Weights of a small text-conditioned image flow-matching model: num experts 16.
Rows from block 9 of the denoiser of a small text-conditioned image flow-matching model, named by matrix and row number. Rows with one number within an expert belong to one neuron, the router's apart. Each number is 500 + 50 x the weight over its row's rms, rounded and kept within 0 to 999. All counts start at 0. Numbers have three digits each.
Before each expert's rows are labels from the 100 images, of 14976 (inputs lightly noised), where the router gives the expert most weight on average: "strongest on" is what is common among them. Only what is clearly more common there than usual is listed. The data: rendered scenes of coloured solids on a plain floor. In brackets: how many of the 100.
# router: router (model.blocks.9.mlp.router.weight, 16x128), inputs 0-127
# up: expert up (model.blocks.9.mlp.up, 16x128x128), inputs 0-127
# down: expert down (model.blocks.9.mlp.down, 16x128x128, transposed), outputs 0-127

# expert 10
strongest on: count: one (95)
router.10:497503446481533510517527538531481469498473471494452563541539511475504516561407571553540534558526492502538479421415485512526553493444436616536522451523481482541498514499482460421502487524473487589553493435527392487540579518506424548456460399577497510580475491554409463406447454534415425392425541469515590482486589534503414483515499485560499569559513451418556481577433497620515416468491
up.0:426507582556558440418550539583498608501450623534531505496466411495531502520544494456443539481474523480470484533505504509486439537415502445505479516539509491599564463450489540522505570470461550477516501452503562464428474560468502575498477618542427536468557457522538589526552457500576533550522513416536511584488470434517499477458447504356459444513461559492483549560541459370515618522521
down.0:559508529420490507472459459488554584580466440430401481500593532469659512519523537572450446467419413487522534496523566470495533515457529478505484523596437554545549436501567479513455561544487487452539521526506517377428469595505431481456462511453478509474463379540454485432491568489487437497461536473480435539514559505551405562517466456454484500515435548477496513423565528446502595570453
up.1:465356481605470437497574556512530577538534527540467480422441493528458509489524383439414487532549516578454396531521488468546467541413509473535561548496476496426478499475566487651548529437497577465491478580426426542481549527558453547479497633487491512447509523470551440465574503504546522504574435454485461504415480487479484514497548583423478492513476512490471518466407455470513519535560
down.1:546493542540523521486468520495495472526569475512449508452443476493518474553479463461557529451498410436489534475564569515447527404577582556548503459499498452503474534469531518509539428499524505476466562465478563418507466508548461491411538628479621530491476525590437512413504597411504479481442493438445516452529486525426481435493510455456519513394469535527490441464544646637568404467442
up.2:463629522463396543536549445577480548442541591494475468498519453514481493509459350463462461538435471463591424469463481502410539520427493543470503471507399533436522532490453476466510475400496525491425486416482469501411517535455481481429473539485565460477492527541470498378393599499518462516529553469495532528489531534583447606439476591503476486459584534480421496458478461525456491465514
down.2:563466502533528522518458500365502476503477513498549532488430474531465515508487555488556504563479511495453548495517626534553445486473549497558544545479590536529497542513545563547536532533529453516481586588497462452583473482402574554425578563529507522451499538523547525522587440487538570468533393516549509479422460461401519447481560498408634479489431394585510547444474599539537497463468
up.3:502529400496389569412443538414504502520465517510523523566480575467443520540437559497542416405578471529461544593509545512588493560603544517589514571525464517455449525468483600542457487472593518537476402555416526490511550514460496438526452466447416586582555491445485473497455515442506522467534480558446423492519458450497492562430490535471577444519470416508471508463539493499584520535552
down.3:621499498407486558501399521421551519462432493581444519508551502492585503533494617570514500458534488545516531501428486535493481454606461412555443501497495486625431491403565459435460538537473577514543390496507527499558498478489441500419446548482527475513476462451449530499418509508481527490470512446504543430528496552516442519524437450504460536505461474423523433516508570672525431509485
up.4:408466568549480537535438536581520607500504557547620492401448553500494449511490527440523527463502502437506507533548516413492482525451511486490474520535461556543522537433528468475463526437536476369474543456456454458445396546437503558486451577549515504524540472566563560494447499432489541501547501437458502490527480428550512444470528518437535471460565475510552573436574445438455612439654
down.4:494482397410516435497456468533433537577401495469413464502556586458597479487483544589524488453450485465516589551583523484478524597464440403435442548623454581535558424513511540556491505520460426433503454494438506521460503614526497496527461496455487522498528418605476487521526547508525454453541523458418494495569528467586394576450479463501453505530502517469492530509540483432481560525488

# expert 2
strongest on: count: one (62)
router.2:382551547591436464552463430466441561473603443475505518506508470469408433480477490473613522532476526488527445458462442533566450495532524573449582545490497540434540508485487484503502523540590455553536542457567483461479522446481470540459438411462407513472547490481452462391491514461543446497504452452486599579458538496518551488470616425464481561595512490553596512522439570577481542461450
up.0:422550520453539460533450444469449525529411489479437472535464515456459405528459479501654528459544520454573513526469509484472434543466517441497529531519530418449434521554539489443513522518543471485343551476508575565438531460555466522425490612467435543471588464491472463489599553545497492470554476508519525500545434451525530528453541447452444586509580507374550506477461552560466575557445
down.0:517508487481501509463524608479486424538501551484492516490501520369496577531444509531513494523530455475456561533510552482466536470510505547481414454565517478519529508475524520442511440497520503464510467475440503465508552477570518462511480471610623462489766378500447529503507500441467544367503533543464493483511530453453474463428401518553546538486466454487414507531503467443507540581507
up.1:451503504563472527405570474493528538453520384524549568498532476479471575553491533483579463514482555588427508409501546514540540391623468575580510495505407538443453668494594518511527504512515490565628502495500447405498446473519612539508484385516494513496551512445478489477461469498515541489468526547532447503472452475442521416467536590471475503512507497492446537491561519443533538527469
down.1:532469516469519491517446559503461491504458446447522444515502533429562537487463511522462558495393468518513577568533467490467470586407485480416426517652483538481518537519471505498394497466494525439528555589413437467469449491538533526580538507519461490564503351500461495535543464555476447423527530515522464506554533405556394472417512487500498478552530538447462580448558582438515622533549
up.2:450498466450476476508515525449521421498573409386591561438488486498485556491502528474496462450436535529497538446595472597537523451512486529411482460494505504582396559387424529592462519504521363503511437501497535533443465563471548495456446491603487525523535492548461500477446414506497508504577505398484474545491517477536491451502454548506581446515447591453442486524567490406534574504402
down.2:520518448438508580462406438400515412493471503460476470520589502505557559506510470482441566404468509577538549511619447551507538515584563483513548562584476450592553473476501570486516532445421447501419439622535420542499510486435434516509514522519517575547479411457488524529421519442484445507546468518483456449576604527530410570569457521549547459463469498455530513496575521503539517538482
up.3:508541550632532528518491453462469517448543484521453469544490401462521438462460440476388555487428438519569468444438444471438501470489585458430521518545521470477519462591510435500451575558444449568498523436535532468538600451542460503513520473451473503483562449506457463455525555539484436434520500461453603589492508471450441611453524471469518498502559489607572458440434571464500568386491
down.3:492427488524531461439512572539539476474468529514520553499513501328526629507471547538543510512601474525524533516483506536436547520571486486540445456533547528518472507481546553485526506440446543443485463490498494530506471560526532492473523518568612462536706399464560586456452455465491585336506536498514472454578437466511502505456411459562491476498481494454455504509560466479534465523526
up.4:460525418462539464441532535512611456557526470492609518467455575480422589544478563496470419489552553504508525437531580492513580533535429537492509603495475528471513618484418540613566521483503484547480469521485404623554403495442478533521469412561508506509527514499615486536533498497433487505549524537525428507480501464507503463449480599487554461543537489448459520458598510512534520615482
down.4:490459589528454584484508564455446472450531453527509479599542498402510533432419579499563540532569468585573433507497516534493526434585554479503520431500551490530495555469563495427491509444446493539502484463506430522433584583550529473463459572480553507552492457499509551447427443442489517341427472451511427557491445474481510479540532420501489511431554545411500424462510535523610449427508

# expert 0
strongest on: count: five (92); black object (50); bumpy ball (29)
router.0:513407551582477567527493487530581528529553540430507505486477465555439507462563498526492580473550533592478443474524465574489481542450487476576462494503478483591471547572513479495460513546461470444535468450443477487550477552511505493488507450485611507575623542517424508536415483430466659527491417545517566580496472431541504502441499604458590422458462505632541545497525473468524506462577
up.0:509551441471502465549447488414536491477489462552510413488476542503496427528498502475517509508460578499497524542512602559423566578464353526523424519525435465427435629529527414454499509546558494409536548508509439459448382440526590465547575553554504437460579481489457444494527504538463448484495547600382502443598504462428470521503420547533453541486501530529508520513449516534441486507500
down.0:496531471481594506539520508572450503537510492434503618415409463560448547491503481427565441481579416439521516506504500443513502420539565465468488409443551563567524465458420516461477509481429525510456498424422529538505455546471391536451463507543514513570507531507494509547547500528540526603478414503522560492556506509583505441466541518500448449451528388393428610477494450561545506393506
up.1:543475504504578462477481592552445464509575505574441490518518392447588475560453556454515491603532478492487411584398551484532460520512553548556497468563519450469499518515563490504528448470467562590505506507420542524488642487548520578451490538526481590567611438557474531438578498562504535452474489520511506472499539495366469519539542426600470518443477513431424527514502455545462491474552
down.1:568475498514466551452487561637462553546583538495431537548504411508528435478491494476459508597574443514487416483429513540491504394554563495534538429548524440505468578494541587493484393464496582556486511436462520520518525504600503521483499580455543545679457474522474519471487548562543546484513510552508562581525498499455498579493505480507462475452471503395370503509456479455527521495554
up.2:508663562518444522538539620456490487337546547474494570497431448500478599452507497442494497426539559501495441466508388523591593487543479497472578481509535492550559558536450616438549463397458433534465450437507547488579526539503528513490490559527485510521523530489483529504429434435509488473541480505499558548457564443527506436445487487526488441468592485515498538480413516496474518455556
down.2:400463499483482495478489476513499509562495451508520489468484551523569454678520453443541449567479477475508579561476550453490459505491535483540458454499411517345477510493537496543452460439562557556544479642459443462441589433540463493451514540505438521430525393458537417472528467552487499576548568452447414474488533537436483522493576538539505610509443476426467520551556513506479478535517
up.3:472513507452477511589605485533484458556541482517576600520350454513386498534472446510517481582557514437479538515532607491463509515434438535424441497479528531462472569531445580527578524512540489522448533490506407444555482527482525547467471491501501547488513517469566522553575552448550466523548588518594494469439396478544529428376535494375470557436540471474444510505452542533517488442494
down.3:502561469479621470561433442540487421546543492450483490390561466513539606548518513407555572462458561482458492502493468512491504506509539517502542522509454377500530488503469482447603513574452485499430462503483501511423455457469408441501543556548538434432435524499462543448486568485477439553518466485426465552572573575500471452601522457608465510489518415439546422443487416520466415553477
up.4:519419443499475472500505521514477458501444445499445546552510486493598475537463507522522411513580545516453566582429552532452531460417490517513527489495443484467527457471490545599479592522383407557439519558436444558432551511552526526491516529452475494525440491498616600522502526618539508493544585456536489531492394506479517461437427498498575494543603528529490464512528371531499438541603
down.4:421456501524511590417475503494440549565455456503480519428506464419466437415474535541468464506495403572521497422528496429572473479499535529544569501517518453578494501400558500507428477478507470482555434447494564459464498599468541475384514533511656540509548495540489531427477500425522495418498430508488515626469484499528524469579541437431534543392443540482491434489564417479532491545460

# expert 5
strongest on: count: one (92)
router.5:544508479519542462512462492545501484468478497533500532485593517421548505634483513485593507542466488438551503443379462498445479459501475492420513500438533462425496432484501517451440452556532497545552477553490468552573540383463381509509528414556490551503458453408567476406515469546461501490441546489479530483559532582464419562579504424609521527542496400480504495466460602541527397443497
up.0:424434576505528492527578482577560523568479579491455511457393475491514523462499535418461415497456587502440410498479549464518520490500567611572480451562427469476544486494523527564488547500499515510497481548421492466512528476493563470404435642423525550453547472418482390522538488459556462468563448508431502545490444475519519521478450520464519535371495557564481474470544508459551607568541
down.0:409526446431502495455515552579495532527464521518409504423464529403554477597442497459480429471366480476486464481444416465556473535426492533548546451560452480424526487499490428554480497428441429471502436483432452522465583503578563490432517540481555586481557462482493418481570465549584442471549489457487540496556539481514420518493537542539567496411514601474403504536451475442528521583509
up.1:496440535477446493546476464565588483543573522407453508504434495477476522466467552482407487452482561487421446466531585489498435557463522652534518532621412485471490590533495564520539486514541519452474474443489426439450459530407631551518545551477505504517588465525491493502534484459542506450535507567499498465534559376558532475521504577504490512510441498571453533588514559462541609559449
down.1:492523440541469443505529470601497500456458465550479572525495503438436498470456412492365447524591534490565505464463422479483452571445419569469605504533458551388566498584519501565532464511503499462484541423523515571462504414515520514624532485503459485542541532478618452528439539553516429476480512533543527506556468397543480459449494496591437549535555494467445576488453468391503532481516
up.2:504383475633533439469555589506502518468497512500477574536477487444523527482510441470486512437450534567445380478506422536482545533541538468559564559519501519521464501526510491646495489480408400492535481534539441529389492546591479527528497534493535604516512467483511464493557539502526472525512589451445494546380440501571465499462584571447546499506558548504426471565466502458627503537525
down.2:415491530521584565538498546484513507551515432591461574423438481491473557516484484436497482464558506547530527455580572564467542376509451596559531449492535442615502500453500525496448529537541479476494495527524622456477416498497466519388429580452529455397539486446529453480502533491514595435471477424476523506482431491557541422456534435442558463518561548500510464537550604554563473497446
up.3:570437508445473439587472561509511551562484560488530517447519475528517476542520499438506536533556498485460535530538521556454550520477509490551442508513528423509494477460458572595499617621563522405402551491459462552477435517517454539477452606490480453469484516519585544621541548508484528506541398405618512465562390512532522431458474469452428438559489422512524599462538500499485520509556
down.3:439534565515451537480544438446502460460579430487495482529515534517495461496512493481435478582480561575481496538559480465522460504468526554432505423477506502482468486530466563403568491438632551587520433523473516477534527452480534392447464460501505577548500491464447500467384485445513513513507522586524504506315488503523538560510509533371483533472427630581525474517546481505404478441562
up.4:461372514506527465460616557570454577521529466508498471526518462466548529484495529574555450556496484501542425508474553554512485382532530621506533462483467455545529515477539452617533601452461562501464552549543528466415523600510501494428493613470522525531485497461461517411483559464457488471530481466476498551466497519499562446566607413484470506560502632474518497543545392501565470509451
down.4:420524533538560576507529470459539516551467468470444521555481493547522561482533549514445474403529554539339505437538483469566574526512415537599635517479454446567523516594471536521556507510457373554519494436459487494479520457590507485505484595476568479491505510491523489528553511523583514561462548578477564451484509519519496433503429526443555533481555447547567438531485584573610499535474